Weights of a small spectrogram enhancement model: log mel input.
Rows from block 5 of a small spectrogram enhancement model, named by matrix and row number. Rows with one number belong to one channel. Each number is 128 + 32 x the weight over its row's rms, rounded and kept within 0 to 255. All counts start at 0.
After each channel's rows are labels from the 100 clips, of 14976, where the channel reaches its highest value: "top examples" is what is common among them. Only what is clearly more common there than usual is listed. The data: strings of digits, spoken by a formant synthesiser in many voices.
# convs0: first 3x3 conv (model.enc.1.2.convs.0.weight, 48x48x3x3, each kernel summed), inputs 0-47
# convs1: second 3x3 conv (model.enc.1.2.convs.1.weight, 48x48x3x3, transposed, each kernel summed), outputs 0-47

convs0.25 [ 99 149 135 107  97 121  98  79 126 122 124 121 162 159 168 195  66 176 122 154 130 144 139 130 123 124 161 136 135 143 101 149 118 159 114 173  65 108  65 154 143 107  90 143 111 115 166  37]
convs1.25 [179 129 204 112 146 137 151 195 105  93  95 156 150 161  97 128 120 165 146 162 124 104 104 110 142 146 119 140  93  89 178 115 166 105 171  68 155 144 179 116 120 134 130  84 147 123  77 176]
top examples: voice: low voice

convs0.5 [128 117 204 131  78 141  95 165 145 155  91  55 153  86 167 157 176 168 166 118 109 128 130 130 118 131 124 158 102 176 118 147 103 117 108 152 164  71 122 130 101 151  86 115 135  81  82 167]
convs1.5 [130 135 127 216 131 115 134 119 224 116 105 137 119 118 139 145 150  56 123 129 129 107 161 124 140 140 125 115 208 201 142 110 112 115 158 106 145 169 145 134 166 142 143 126 139 146 188 146]
top examples: mains hum

convs0.14 [148 184 106 126  79 121 146 174 141 179 112  97 118 116 207 128  65  50  97 108 151 152 138 196 143 164 127 157 109 127 157 158 111 106 116 121  98 150 138  96 153 150 134 121 121 162  85 113]
convs1.14 [117  85 151 105 152 146 107 119  67  98 134 153 104 125 128 160 116 180 120 132  89 118 124  77 110 116 139 148 121 163 116 133 160 162  70 162 194  33  91 169 111 145 107 112 160  86 124  96]
top examples: voice: child-like voice

convs0.12 [149 133  80 125 177 166 144 145 125 128 119 178 119 175  98  88 123 123 150  84 166  52 175 106 137 102 147 161 153 154 167 138 127 158 149  72 157 141 139 176 161 110 181 114 157 119 118 188]
convs1.12 [131 118  50 146 120 129 123 145 150 160 187 130 129 123 132 109  65 102 121  92 114 183 137 140  83 117 107 120 140 133  88 135 111 108 120 138  65 146 128  90 139  56 168 213 123 170 148 111]
top examples: quiet level; voice: child-like voice

convs0.29 [176 164  86 170 134 147 168 123 145 125 122 159 137 141 102  92 138 113 160  80 166  69 164 115 167 116 156 122 136 118 182 137 135 163 175  67 172 143 153 165 165 115 172  98 153 117 133 194]
convs1.29 [127 125  46 139 120 128 125 146 149 151 196 132 123 126 131 106  61 105 118 106 117 182 133 133  96 131 109 121 135 128 101 134 118 110 121 137  62 147 125  86 134  53 170 215 121 179 142 118]
top examples: voice: child-like voice

convs0.16 [167  84  99 149 165 148 147 156 180  88 119 136  66 126  98  59 107 101  88 126 143 152 128 109 131 153 102 152 119 135 102  92 128  92 124  75  98 125 204  99 148  74 142 165 121  89 143  95]
convs1.16 [ 99 124 124 103 110 126 112 107  83 194 157 102 149  90 135 138 118 158 129  84 143 132 113 168  71  89 126 123 110  94  60 132 101 148  63 178 125  53  95 139  92 134 107 108 126 147 119  71]
top examples: quiet level; voice: child-like voice

convs0.32 [145 105 143 129 190 168 176 213 166  97 100 171 102 122 106 133 101 168 132 138  96 139 111  84 107  97 134 141 132 209 102 120 165 101  98 101  97  94 155 113  98 106  94 145 135  99 164 112]
convs1.32 [136 121 130 129 113  83  78 119 148 153 105 165 255 121 141 118 126 107 152 172 153 127 110 189  91 142 125 108 116  91  72 109  96 101 151 153 119 144 142 125 144 108 143 130 144 176 111  93]
top examples: quiet level

convs0.44 [134 140  89 129 126 116 146 116  98 157 140 109 139 125 233  97  56  62  96 124 120 160 123 193 143 177 145 139 119 135 137 108  97 117 152 146  97 156 132 120 151 126 157 146 127 189 159  76]
convs1.44 [132 102 171  79 142 143 121 119  67 120 111 125 117 126 104 129 157 190 138 135 122 133 123 121 116 101 153 149  84 101 123 123 152 158  81 144 172  48 116 162  79 157  92  76 138  67  63 107]
top examples: voice: low voice

convs0.45 [ 70 128 184  98 132 103 117 130  89 138  90 109 127 103 101 179 204 163  88 128 120 137 114 122 115 128 129 108 117 126  76 121 148 129  62 157 177  95  90 137 103 199  70 108  98 137 139 126]
convs1.45 [130 150 140 204 133 122 123 115 204 109 102 132 101 131 134 155 154  66 124 138 134 102 152 118 146 141 121 109 181 213 171 132 123 125 164  90 158 174 148 143 183 154 139 111 148 137 186 161]
top examples: thin (high-pass)

convs0.26 [166 148  79 154 152 138 159 123 129 143 130 158 125 140 133  90 130 113 169  86 170  56 171 106 145 122 144 137 170 149 175 138 140 159 170  76 179 143 155 153 159 124 182  96 170 141 113 197]
convs1.26 [133 127  47 138 120 125 135 150 145 149 189 135 129 128 130  96  61 106 119 111 113 186 132 136 101 136 108 121 136 121 105 133 117 106 119 135  68 148 126  76 131  46 168 213 120 172 139 119]
top examples: voice: child-like voice

convs0.46 [161 127  70 103 139 177 172 123 148 122 104 115 100  71 144  64  79  76  83 118 138 166 144 104 135 145 127 183 128 130 128  95 127  98 168 106 103 134 200 103 155  94 160 178 143 157 142 119]
convs1.46 [121 112 135  86 122 132 111 101  64 170 149 105 141 123 133 119 151 166 133 118 133 121 122 149  93 115 155 129 104  96  86 124 127 163  62 155 153  51  99 160  61 152  99  70 126  97  78  71]
top examples: quiet level

convs0.38 [171 149  96 169 148 152 165 114 125 144 128 151 127 139 128  93 139 102 160  82 165  63 168  99 177 122 147 127 148 118 174 145 141 155 173  74 184 148 169 164 152 129 186 109 152 136 109 193]
convs1.38 [131 130  52 135 121 126 136 154 140 143 195 137 127 132 130 100  58 110 121 120 119 187 130 130 108 140 111 123 130 121 111 129 119 107 127 129  68 153 134  82 130  40 174 213 119 178 134 122]
top examples: voice: child-like voice; mains hum